From a checkpoint of a small image classifier.
Model: 32-pixel images, depths [2, 4, 2].
Training: batches of 128, held-out accuracy 99%.
Data: trained on drawings of small networks of dots and links, 32.0 epochs.
Rows from block 2 of a small image classifier, named by matrix and row number. Rows with one number belong to one channel. Each number is 200 + 30 x the weight over its row's rms, rounded and kept within 0 to 999. All counts start at 0.
After each channel's rows are labels from the 100 images, of 14976, where the channel reaches its highest value: "top examples" is what is common among them. Only what is clearly more common there than usual is listed. The data: drawings of small networks of dots and links.
# convs0: first 3x3 conv, stride 2 (model.blocks.2.convs.0.weight, 192x96x3x3, each kernel summed), inputs 0-47
# convs1: second 3x3 conv (model.blocks.2.convs.1.weight, 192x192x3x3, transposed, each kernel summed), outputs 0-47

convs0.135,221,210,184,252,213,203,163,208,204,253,252,213,236,192,219,175,187,220,143,216,130,196,232,226,185,220,201,204,159,182,209,207,236,228,183,198,201,179,195,116,265,148,127,217,194,234,183,193
convs1.135,160,122,196,196,222,204,166,200,213,193,182,179,205,186,198,208,156,165,222,186,196,191,179,171,177,243,210,205,188,213,174,227,217,189,182,168,181,222,211,234,185,176,189,148,160,181,212,172
top examples: random links

convs0.84,201,195,228,167,198,190,201,214,254,226,206,188,209,256,201,166,213,171,258,158,217,209,199,208,192,182,200,187,184,200,202,187,218,241,200,172,212,167,187,176,193,181,209,229,143,229,198,202
convs1.84,220,210,154,191,192,185,188,155,152,212,174,183,215,162,201,196,181,103,265,163,185,214,218,180,143,179,182,184,158,194,214,167,239,234,201,202,210,189,224,191,249,197,219,195,288,198,184,191
top examples: black dots; wheel

convs0.181,175,270,191,225,185,221,169,165,203,160,209,231,199,227,183,124,200,210,182,206,167,214,159,234,159,200,214,138,197,267,185,192,200,168,164,203,170,199,157,190,211,180,250,129,180,196,228,267
convs1.181,191,201,188,142,243,260,233,208,144,197,174,154,220,198,185,152,170,200,221,221,226,177,213,203,262,158,211,184,198,217,191,206,226,211,196,182,155,191,167,191,212,164,214,158,171,221,201,264
top examples: white dots

convs0.182,260,198,244,170,171,211,254,202,227,160,210,191,215,179,174,186,194,186,277,227,191,161,167,204,197,165,216,197,196,223,244,158,186,213,201,213,149,180,214,199,169,208,150,171,246,211,171,223
convs1.182,164,183,170,146,222,162,182,188,229,214,202,183,239,229,200,195,194,209,256,207,152,180,236,189,264,135,199,167,148,205,150,232,163,183,174,247,216,207,217,255,171,192,194,267,197,232,152,168
top examples: black dots

convs0.126,177,172,146,219,218,222,180,224,204,199,190,228,179,114,256,193,243,207,197,246,205,234,218,228,187,188,240,195,177,171,151,203,196,202,164,214,240,181,198,198,202,250,173,203,213,213,193,222
convs1.126,156,202,245,278,202,166,209,155,173,166,168,194,230,201,189,228,182,188,171,167,217,203,208,223,131,134,231,234,168,202,118,155,224,182,208,203,169,208,165,167,189,219,146,148,133,196,225,214
top examples: random links

convs0.93,205,200,163,208,177,216,260,222,197,145,173,239,246,185,170,208,188,166,211,183,225,159,209,186,276,233,189,208,197,181,281,158,150,202,165,196,150,154,188,176,199,172,184,233,170,190,182,185
convs1.93,222,173,211,207,219,223,223,169,199,227,191,174,227,199,178,191,159,208,174,174,217,200,238,214,249,195,152,238,201,187,228,237,223,190,227,206,278,188,232,244,179,255,212,232,198,88,182,207
top examples: blue dots

convs0.58,152,216,262,204,228,222,271,178,155,198,283,184,188,177,189,191,222,194,237,175,217,188,209,176,192,197,177,193,197,230,222,145,207,229,185,147,207,211,182,214,183,207,195,213,210,233,181,198
convs1.58,181,181,219,205,160,251,201,191,179,248,187,170,196,196,174,203,188,177,194,169,213,131,206,177,222,188,172,199,237,210,210,168,195,195,195,196,204,193,102,202,203,220,216,189,129,245,214,210
top examples: pink dots; red dots

convs0.66,200,219,219,213,208,190,199,284,212,143,168,260,189,168,194,240,177,179,198,180,165,195,195,184,218,182,150,166,222,181,265,184,211,177,198,215,186,247,144,221,166,224,182,219,194,190,207,179
convs1.66,196,189,216,243,224,185,209,264,191,171,253,202,177,179,231,181,188,201,245,174,178,216,258,209,225,175,210,172,191,193,136,212,182,189,172,177,214,191,277,254,186,206,219,160,170,259,168,226
top examples: complete; brown dots

convs0.32,205,158,233,214,186,229,187,205,219,199,173,196,167,209,204,230,200,236,163,194,196,164,217,201,173,196,180,211,204,214,188,197,146,226,190,127,200,183,208,238,138,163,141,219,169,174,258,185
convs1.32,190,192,197,191,218,200,201,194,182,151,228,210,184,203,226,229,179,187,228,231,167,238,158,194,200,218,199,199,274,206,238,229,160,153,170,201,198,162,311,183,214,202,172,263,204,93,200,241
top examples: purple dots; brown dots

convs0.148,223,154,196,212,194,229,174,223,197,206,235,205,231,196,196,205,215,167,191,190,190,134,135,157,227,198,199,197,198,207,195,175,180,237,213,203,163,205,125,205,224,196,249,215,214,227,208,197
convs1.148,186,203,183,213,203,206,205,225,166,190,234,143,166,227,187,211,229,220,191,196,240,202,208,184,209,192,156,224,230,244,198,207,125,205,180,210,169,249,169,177,218,161,192,228,257,212,189,219
top examples: complete

convs0.48,176,203,221,186,195,201,236,207,202,219,247,191,183,215,219,154,214,168,250,149,229,193,196,212,227,211,177,188,206,156,246,178,172,154,165,179,208,120,179,219,184,213,192,184,175,225,257,206
convs1.48,200,149,197,152,213,220,175,216,216,177,234,198,202,206,196,189,192,193,191,185,167,290,171,213,200,210,195,216,281,154,216,197,197,181,229,172,242,187,241,253,182,278,206,198,180,206,201,211
top examples: black dots; complete

convs0.142,173,189,159,183,221,227,205,189,197,217,240,231,208,208,217,140,250,223,167,167,204,248,166,186,209,215,212,176,224,283,227,186,146,181,187,190,168,247,171,212,171,202,155,195,193,200,234,198
convs1.142,218,189,226,195,210,229,173,234,174,117,181,225,180,188,195,185,192,218,175,218,199,226,194,247,214,180,221,228,206,195,192,220,204,198,262,210,195,234,177,169,160,173,192,169,127,255,184,192
top examples: teal dots; complete

convs0.50,198,220,239,201,241,190,210,175,204,231,203,269,268,182,214,211,180,190,257,205,199,217,184,200,211,126,199,190,185,227,186,170,224,211,178,204,251,161,148,201,159,230,167,148,218,217,195,162
convs1.50,216,192,202,240,259,184,172,192,184,234,230,195,173,231,209,163,209,198,222,178,219,230,182,223,165,224,180,135,156,221,129,191,193,252,247,162,196,191,274,202,192,214,174,243,156,121,202,217
top examples: purple dots

convs0.24,234,205,121,184,190,194,213,238,189,224,184,224,217,216,214,184,174,195,210,214,211,226,256,183,200,196,182,183,184,190,233,189,239,204,185,173,212,164,168,216,226,232,198,180,177,245,280,181
convs1.24,207,186,179,217,223,230,177,182,212,151,178,213,195,203,216,187,206,212,164,250,192,254,185,215,186,220,216,189,242,185,193,197,186,215,209,204,174,190,65,174,205,189,214,206,169,228,202,179
top examples: white dots

convs0.188,137,209,159,175,183,216,168,306,193,180,164,176,241,250,141,179,186,162,151,203,177,228,184,198,141,223,164,172,210,151,242,231,165,158,218,185,175,210,222,219,212,168,246,164,183,204,236,216
convs1.188,163,208,150,210,155,177,230,222,196,217,252,165,165,263,178,212,245,176,229,161,192,197,153,170,177,194,172,261,209,191,250,196,247,177,209,189,251,184,185,177,154,239,251,229,225,275,201,148
top examples: nine dots; complete

convs0.156,233,219,207,211,189,163,234,199,226,210,228,194,273,232,200,186,244,258,170,173,197,183,207,218,169,169,240,269,194,229,209,150,159,241,207,191,168,223,145,189,210,185,194,163,256,203,214,166
convs1.156,171,228,233,177,243,224,230,227,179,250,172,179,182,170,193,216,225,156,236,191,208,198,221,208,218,240,221,159,226,180,204,204,211,175,233,233,175,209,192,204,244,194,237,222,123,180,222,189
top examples: wheel

convs0.123,201,184,247,192,198,225,229,214,196,205,140,218,239,220,193,216,187,191,211,225,200,202,199,202,200,182,208,186,191,219,186,167,206,185,187,171,224,114,207,216,211,211,213,212,182,175,124,193
convs1.123,197,195,181,180,202,219,194,205,194,147,163,203,206,204,183,198,214,210,219,187,209,162,204,253,203,208,193,213,183,188,180,191,170,196,213,197,203,199,153,230,211,213,194,216,212,188,198,179
top examples: grey dots

convs0.125,233,186,198,205,196,193,135,204,231,178,190,206,230,254,144,195,206,225,172,192,170,171,219,241,224,163,202,165,198,186,183,158,134,146,183,147,171,183,197,225,291,242,205,161,205,223,212,187
convs1.125,248,231,199,170,177,181,228,177,183,254,217,181,190,182,181,169,194,178,224,200,150,204,187,178,219,249,182,191,230,236,192,178,189,196,221,231,150,218,179,192,209,222,178,212,186,230,221,262
top examples: white dots

convs0.152,163,177,176,207,148,215,161,200,169,242,202,164,182,204,205,176,167,240,162,163,178,181,200,179,201,211,180,221,189,179,197,207,281,194,165,193,218,186,220,222,175,244,151,310,205,145,225,210
convs1.152,249,211,224,166,151,170,212,219,236,219,199,186,226,233,188,223,213,230,222,169,194,160,139,226,221,192,187,167,239,219,159,208,202,151,158,171,154,217,212,199,199,175,193,187,237,187,243,142
top examples: random links

convs0.86,205,240,175,212,202,181,181,229,232,206,147,203,222,199,183,202,246,125,171,262,216,237,123,210,220,160,194,188,202,200,233,215,204,157,210,204,179,182,187,206,217,161,159,211,175,208,167,200
convs1.86,181,189,205,190,207,189,211,116,201,199,189,198,204,172,198,172,184,219,196,197,188,191,182,246,221,178,206,182,257,188,238,212,151,222,175,219,177,180,226,271,254,172,197,173,233,113,173,192
top examples: blue dots

convs0.53,234,210,193,209,177,247,236,202,189,176,192,251,243,165,176,195,238,221,209,237,189,233,210,207,182,146,180,182,194,174,215,149,152,195,163,177,209,163,171,199,224,208,188,203,210,257,240,140
convs1.53,222,199,226,209,257,178,223,236,244,228,233,174,207,208,209,148,177,247,215,224,228,222,259,169,183,201,251,208,197,169,202,200,262,217,188,225,221,200,212,247,235,202,164,265,252,218,209,240
top examples: orange dots

convs0.52,175,184,168,220,182,215,177,201,200,191,207,165,281,163,217,186,196,220,265,248,203,192,234,165,167,153,195,166,188,183,266,179,206,191,187,152,227,236,178,195,187,151,175,170,193,238,262,215
convs1.52,209,192,207,217,240,210,196,238,193,162,218,171,194,177,195,195,190,238,191,234,157,219,132,172,197,215,218,227,221,247,219,167,209,216,247,178,208,205,155,203,160,168,194,196,181,206,181,207
top examples: teal dots

convs0.88,212,176,225,238,165,233,219,223,174,175,192,219,214,225,183,245,215,138,225,189,204,248,219,215,188,207,223,204,185,233,193,151,181,192,221,192,202,229,238,221,195,211,174,203,164,230,186,257
convs1.88,234,188,192,249,227,223,222,258,193,203,223,193,189,170,183,172,194,215,181,213,233,248,224,258,212,250,182,150,218,203,215,193,204,237,256,228,213,200,249,226,215,156,156,252,168,204,216,181
top examples: pink dots

convs0.29,205,219,213,187,201,209,252,214,254,196,169,204,224,199,171,160,225,179,262,159,188,146,239,179,208,202,202,193,198,197,195,222,180,213,224,216,195,228,168,159,200,154,227,159,159,155,201,177
convs1.29,158,206,222,166,188,166,223,208,239,192,198,167,209,205,201,218,199,192,224,234,260,174,180,163,210,163,211,170,165,202,186,280,218,194,198,204,207,185,234,229,150,220,167,221,222,247,227,185
top examples: nine dots

convs0.122,266,193,200,171,192,202,175,205,284,211,263,253,182,197,175,161,213,179,157,199,205,208,180,273,198,248,169,174,218,224,206,220,230,164,209,162,194,168,229,177,226,184,200,219,239,295,181,225
convs1.122,149,189,217,218,198,184,183,207,196,226,164,203,194,211,209,190,220,198,184,215,198,241,239,193,201,256,129,194,229,227,216,188,219,222,150,223,189,220,201,209,198,160,239,202,175,246,232,221
top examples: orange dots

convs0.143,222,194,177,196,168,250,307,178,147,181,181,235,176,185,212,202,187,157,92,207,202,187,234,178,180,211,211,212,214,163,199,165,166,182,212,184,231,208,197,296,178,182,223,206,204,212,232,209
convs1.143,178,221,174,232,214,186,201,195,176,249,221,246,232,207,148,186,192,218,195,187,209,186,210,201,258,178,227,186,216,215,257,246,190,161,201,211,156,192,203,189,223,187,201,209,182,239,180,227
top examples: teal dots

convs0.72,181,220,291,188,178,230,204,219,176,179,264,228,204,183,208,210,219,197,263,163,209,166,213,190,193,163,175,195,216,184,185,182,216,205,201,195,186,248,167,205,214,205,190,213,215,191,192,210
convs1.72,196,224,199,196,211,190,199,214,202,182,200,204,205,209,200,200,211,238,204,177,226,207,185,200,168,168,172,187,171,208,201,202,207,194,168,193,208,172,300,254,203,221,179,220,200,238,199,205
top examples: yellow dots

convs0.38,239,173,186,169,186,216,271,208,191,196,270,185,266,198,167,214,223,239,177,171,188,229,164,199,211,142,175,191,173,232,151,191,167,175,193,162,172,180,200,205,237,243,162,196,252,193,204,191
convs1.38,182,225,232,180,222,210,200,183,208,242,194,221,204,187,168,165,179,179,167,219,165,216,238,209,219,210,259,216,203,180,212,208,179,186,188,255,159,250,140,169,229,204,248,191,246,279,171,256
top examples: white dots; yellow dots

convs0.153,176,202,218,245,194,217,198,216,212,233,232,189,210,267,205,289,221,199,213,181,215,155,200,190,229,171,212,236,181,236,218,189,155,191,142,183,208,173,204,214,263,236,186,124,232,238,217,261
convs1.153,155,235,182,180,168,187,197,217,227,229,166,235,232,178,194,178,219,209,176,176,170,260,172,213,221,256,176,248,218,204,196,185,150,244,197,194,168,174,211,216,224,218,206,190,163,237,200,214
top examples: nine dots; complete

convs0.171,208,244,198,167,202,236,229,228,212,202,197,166,169,163,209,228,227,141,146,109,205,159,201,168,190,213,201,182,212,249,217,153,179,195,194,232,179,247,191,257,173,183,259,215,173,184,229,176
convs1.171,178,189,195,211,232,256,156,170,230,181,166,161,202,213,177,185,231,179,287,156,163,193,202,237,233,224,194,141,169,190,187,183,227,186,212,212,214,161,160,243,275,156,206,144,204,226,153,171
top examples: yellow dots

convs0.169,188,157,160,200,188,254,153,187,221,226,238,212,208,145,208,129,186,131,144,177,203,190,205,209,178,231,185,218,248,225,173,203,180,160,202,197,168,177,191,196,176,167,254,189,211,131,191,213
convs1.169,189,180,196,136,203,157,229,205,231,170,205,229,243,162,202,223,211,211,183,224,197,232,229,180,189,197,188,192,138,179,249,143,276,196,196,203,212,179,200,155,171,204,222,157,228,194,195,243
top examples: laid out on a circle; random links

convs0.115,211,199,141,177,191,179,247,189,201,173,252,205,208,183,254,167,183,190,197,233,215,182,276,180,208,193,173,155,184,188,285,166,193,204,193,155,231,248,154,206,192,175,203,212,178,266,226,180
convs1.115,175,198,173,227,173,197,214,216,206,153,186,205,238,203,203,207,163,193,216,224,208,267,206,238,246,202,201,158,232,164,168,163,188,204,208,171,208,200,292,228,163,137,167,218,131,148,224,201
top examples: black dots; complete

convs0.130,199,154,188,185,176,227,188,176,202,178,259,173,151,129,214,121,232,188,209,188,209,245,222,202,146,161,211,216,179,225,196,177,168,219,147,213,207,249,156,178,215,209,197,155,185,189,203,178
convs1.130,196,190,241,225,213,208,204,232,217,128,211,203,184,206,213,215,146,186,220,249,240,213,227,184,246,229,211,197,214,189,188,206,185,207,196,208,191,218,219,156,177,185,167,187,215,157,213,168
top examples: brown dots

convs0.82,175,187,156,181,231,196,217,266,215,161,159,250,203,161,135,234,214,155,131,193,221,179,226,224,182,160,275,260,204,192,161,209,181,200,187,196,222,254,135,207,222,215,202,192,158,250,239,268
convs1.82,198,160,239,170,207,220,188,213,228,170,208,201,183,208,169,220,157,191,208,170,253,238,219,195,161,206,210,212,193,171,245,231,172,214,170,197,218,226,183,187,171,183,240,171,183,211,218,174
top examples: nine dots; complete

convs0.106,234,222,181,213,216,207,208,194,197,214,248,164,211,181,238,266,149,159,182,162,194,281,193,191,174,163,180,170,196,252,186,210,231,185,202,234,213,211,224,137,227,186,204,144,173,180,174,232
convs1.106,196,231,220,171,197,181,190,261,214,194,180,170,239,201,165,257,213,184,176,202,158,246,224,191,131,170,225,169,199,210,180,221,114,288,184,194,174,180,188,166,244,226,218,213,254,221,157,190
top examples: ladder

convs0.136,200,208,245,196,215,193,192,202,200,189,215,193,186,176,226,197,191,184,222,210,227,194,283,204,223,197,165,169,170,204,226,207,164,184,178,171,190,163,223,202,230,180,165,188,213,233,158,195
convs1.136,230,197,197,202,223,180,192,215,189,214,219,188,215,232,192,178,209,201,173,165,194,262,158,171,192,210,203,202,149,190,192,176,196,193,179,199,215,193,294,253,214,205,196,186,196,163,207,167
top examples: black dots; pink dots; complete

convs0.165,192,164,190,172,155,213,208,189,168,201,216,157,242,269,231,162,205,154,194,203,169,173,198,229,158,153,198,218,203,223,248,176,189,200,159,190,121,213,212,237,202,233,169,213,236,210,131,181
convs1.165,161,207,225,157,160,160,150,206,208,160,205,233,187,218,201,195,210,228,197,212,190,223,172,180,198,163,186,215,181,198,202,177,215,160,176,219,199,194,196,197,191,253,166,154,174,236,159,209
top examples: grey dots

convs0.12,213,212,131,148,186,175,224,218,202,133,217,189,202,242,180,221,191,146,229,192,161,234,200,148,228,214,159,195,162,193,258,192,201,195,201,193,213,182,160,204,170,178,167,249,181,203,282,218
convs1.12,219,179,176,207,163,201,229,125,198,219,175,176,214,185,222,214,192,181,179,188,176,248,217,181,175,179,140,214,216,163,166,195,267,212,205,126,196,169,155,141,176,228,201,160,152,227,158,190
top examples: white dots

convs0.149,208,194,239,222,199,158,227,147,203,244,241,184,187,207,179,209,190,202,199,185,196,197,186,199,204,190,173,176,219,188,183,249,176,189,192,219,198,241,240,189,204,177,162,187,275,220,187,208
convs1.149,180,197,209,167,182,177,210,190,222,273,176,196,214,232,216,196,209,188,223,168,221,155,241,230,197,224,198,193,207,184,174,190,193,184,226,166,157,174,229,230,171,200,192,229,200,142,208,226
top examples: yellow dots; complete

convs0.91,190,192,205,200,191,229,233,167,184,190,176,199,243,175,258,146,196,202,246,198,217,86,196,201,174,154,241,214,185,218,187,171,201,112,153,170,204,213,180,163,224,219,149,192,212,206,216,207
convs1.91,206,274,205,194,178,183,220,206,160,177,232,167,175,201,175,187,177,244,199,156,172,177,201,218,237,212,181,229,199,232,154,193,151,212,155,226,197,211,209,197,167,216,220,191,177,217,226,224
top examples: teal dots

convs0.17,223,206,221,157,135,168,196,231,168,186,198,164,195,226,201,243,223,229,233,267,203,151,221,182,238,191,163,197,197,221,289,153,187,178,187,206,182,182,181,227,205,195,146,256,243,211,195,181
convs1.17,137,208,174,209,228,161,185,160,211,252,169,179,188,211,192,205,183,222,238,174,145,208,224,166,203,115,201,213,178,175,196,212,236,144,147,191,197,221,188,189,177,120,224,231,195,229,189,185
top examples: pink dots

convs0.100,177,208,204,181,193,220,186,216,173,233,231,235,219,195,210,225,181,176,297,192,187,147,246,186,243,179,215,184,200,206,185,200,220,210,169,162,167,138,183,195,199,236,202,154,235,247,165,160
convs1.100,217,159,157,198,193,208,176,236,191,197,233,209,137,200,211,239,180,201,255,220,189,273,137,202,189,177,201,260,180,145,205,230,204,210,181,147,196,209,205,212,254,213,198,204,200,230,192,205
top examples: black dots

convs0.47,209,173,187,173,220,177,182,237,158,176,169,203,220,175,163,173,210,205,222,199,228,226,254,180,226,185,191,172,174,188,242,189,222,225,194,222,250,202,180,200,251,211,158,135,196,182,231,125
convs1.47,214,156,154,260,203,244,198,227,207,236,202,161,224,235,196,137,197,166,184,227,232,230,151,230,160,284,240,224,191,220,123,198,210,213,185,164,190,222,239,228,204,193,176,233,220,221,204,119
top examples: nine dots; complete

convs0.8,236,226,208,208,192,180,210,182,201,241,217,174,215,196,185,193,206,222,212,167,199,250,182,195,232,168,211,161,191,221,227,169,175,176,144,149,235,170,197,178,207,171,225,202,153,170,240,214
convs1.8,180,202,215,211,227,212,158,221,171,196,185,184,224,189,184,169,190,158,215,201,187,210,223,267,196,240,189,182,246,196,225,145,207,216,200,194,235,143,267,239,219,171,178,210,173,149,201,176
top examples: black dots

convs0.89,183,231,241,195,205,184,215,217,189,188,168,236,193,197,196,212,239,176,182,182,239,219,214,196,259,162,197,164,261,204,229,154,176,192,179,192,207,218,160,169,274,247,144,239,137,203,172,171
convs1.89,236,176,200,200,278,192,147,250,170,231,216,172,165,213,213,211,248,211,246,209,187,172,237,236,126,228,212,204,191,199,204,250,260,206,185,257,205,177,241,194,256,223,227,233,240,172,197,217
top examples: complete; nine dots

convs0.57,151,175,168,184,181,209,187,188,212,203,266,204,189,197,219,206,212,174,224,230,198,199,160,197,135,157,198,181,195,203,170,162,144,187,183,188,213,211,194,195,186,232,208,193,160,231,232,201
convs1.57,194,194,201,185,182,201,188,170,179,183,167,203,191,168,212,209,200,208,193,215,175,188,202,235,216,188,193,217,219,203,207,193,209,198,194,204,200,200,137,226,183,217,202,224,167,314,194,217
top examples: brown dots

convs0.80,249,194,231,230,189,218,242,201,196,187,177,183,169,252,180,221,235,192,242,228,217,192,158,213,200,148,222,215,195,207,152,192,162,194,205,191,224,182,191,204,241,201,188,180,167,228,153,272
convs1.80,208,225,200,196,192,214,178,164,181,202,194,201,238,210,199,204,215,198,152,181,220,224,188,199,176,202,163,181,253,204,250,186,177,197,201,192,189,192,265,250,188,193,226,193,233,112,167,176
top examples: blue dots

convs0.33,206,186,74,187,199,186,235,205,189,190,236,215,162,202,208,197,208,148,220,181,186,211,190,199,206,193,202,192,167,192,190,177,225,201,182,191,202,277,165,231,210,121,197,194,203,231,226,163
convs1.33,223,203,202,199,203,214,200,202,200,118,210,212,235,187,172,182,189,205,183,188,202,174,199,262,213,212,203,197,223,206,208,195,192,209,197,205,189,201,34,187,205,195,182,179,130,197,212,205
top examples: teal dots

convs0.21,280,181,222,190,220,203,220,215,226,192,285,235,188,213,204,168,206,176,181,205,220,206,190,206,198,169,221,180,180,218,207,169,201,198,194,182,192,178,210,214,173,157,163,216,199,186,225,197
convs1.21,139,101,266,171,161,194,160,205,180,161,224,181,206,182,172,197,172,214,244,238,170,244,174,245,236,215,188,216,185,176,184,182,249,184,248,168,189,233,231,238,178,167,202,206,153,228,159,200
top examples: white dots; grey dots

convs0.183,218,195,229,187,186,155,226,204,185,159,188,240,209,134,187,189,163,156,266,195,190,196,258,188,210,142,191,186,197,207,237,171,191,128,187,201,179,217,205,148,162,228,230,153,165,232,219,178
convs1.183,232,175,211,194,238,206,197,260,207,212,207,218,213,213,253,237,237,186,236,216,237,202,204,127,227,127,173,208,223,200,159,227,219,187,125,196,177,181,253,156,218,200,212,302,201,193,179,238
top examples: blue dots

convs0.128,116,189,198,258,215,201,222,209,155,238,232,271,229,199,273,252,239,129,222,262,205,202,193,195,210,166,225,211,192,166,156,215,197,200,200,209,209,195,241,210,160,199,160,172,230,174,237,246
convs1.128,116,188,222,188,187,189,158,187,218,236,195,198,191,196,217,194,196,241,238,171,292,221,219,157,188,230,267,230,214,191,214,170,185,249,156,185,206,204,212,224,199,214,132,183,185,236,187,201
top examples: complete

convs0.49,169,216,198,165,221,210,260,208,213,199,150,172,202,196,217,202,163,169,190,188,210,228,181,210,194,197,190,192,171,180,256,194,148,144,190,174,211,241,217,231,228,257,212,217,219,221,162,233
convs1.49,220,213,203,217,210,249,250,193,195,182,198,205,203,146,199,168,177,255,172,155,219,110,221,201,193,291,232,206,210,218,232,186,210,222,250,190,220,200,180,229,171,173,152,193,226,225,213,214
top examples: nine dots

convs0.5,166,201,100,179,183,231,207,203,209,167,211,239,177,204,201,167,195,210,248,138,166,200,212,227,211,190,221,209,184,210,189,186,188,195,185,191,187,214,199,162,194,261,194,214,244,229,168,222
convs1.5,210,194,246,204,194,212,188,167,201,172,210,192,201,207,211,180,198,166,196,190,161,216,216,204,164,202,215,199,224,201,209,188,200,188,233,183,219,210,62,208,206,204,179,221,146,338,199,202
top examples: orange dots; teal dots

convs0.34,191,179,177,194,190,193,242,179,183,205,229,158,196,187,229,177,149,246,191,130,226,237,203,234,174,193,147,205,204,216,186,174,192,190,203,211,223,193,220,212,257,214,148,272,158,216,204,206
convs1.34,252,204,207,218,191,159,217,198,198,184,145,197,206,188,217,259,237,216,206,237,172,235,166,142,198,187,128,165,218,248,206,193,236,165,230,216,114,187,202,221,189,213,306,175,194,175,183,194
top examples: complete

convs0.157,223,144,201,193,221,176,225,190,154,179,217,177,202,181,271,160,228,224,221,197,163,157,231,195,172,168,229,189,217,269,182,184,169,174,181,211,170,129,176,195,186,228,154,192,240,180,191,208
convs1.157,229,245,161,216,213,187,149,183,236,178,198,228,129,183,255,193,194,233,185,201,191,225,168,212,235,186,192,277,180,165,207,172,166,178,189,181,213,225,184,219,145,207,226,167,184,183,236,239
top examples: complete; blue dots

convs0.61,198,219,177,124,172,227,195,168,212,235,211,207,163,236,197,182,186,191,203,230,142,215,170,201,215,182,218,226,194,160,203,190,175,222,172,213,174,197,240,245,256,219,219,155,192,229,147,193
convs1.61,170,152,217,200,247,237,169,212,225,217,199,200,248,163,192,210,210,202,224,198,196,267,206,173,262,192,208,193,178,135,166,220,147,191,232,152,222,216,156,177,138,159,163,226,250,222,234,165
top examples: complete

convs0.59,229,166,184,213,195,211,179,152,212,173,201,228,180,218,217,206,180,168,230,266,177,189,191,236,185,221,131,178,196,212,207,155,224,179,219,246,201,209,178,182,199,198,207,167,253,135,215,178
convs1.59,129,174,172,166,177,158,126,185,159,222,234,170,231,201,172,202,209,228,212,166,208,228,259,178,206,158,180,247,170,165,118,202,178,222,171,208,168,259,212,197,178,210,174,173,179,243,215,228
top examples: white dots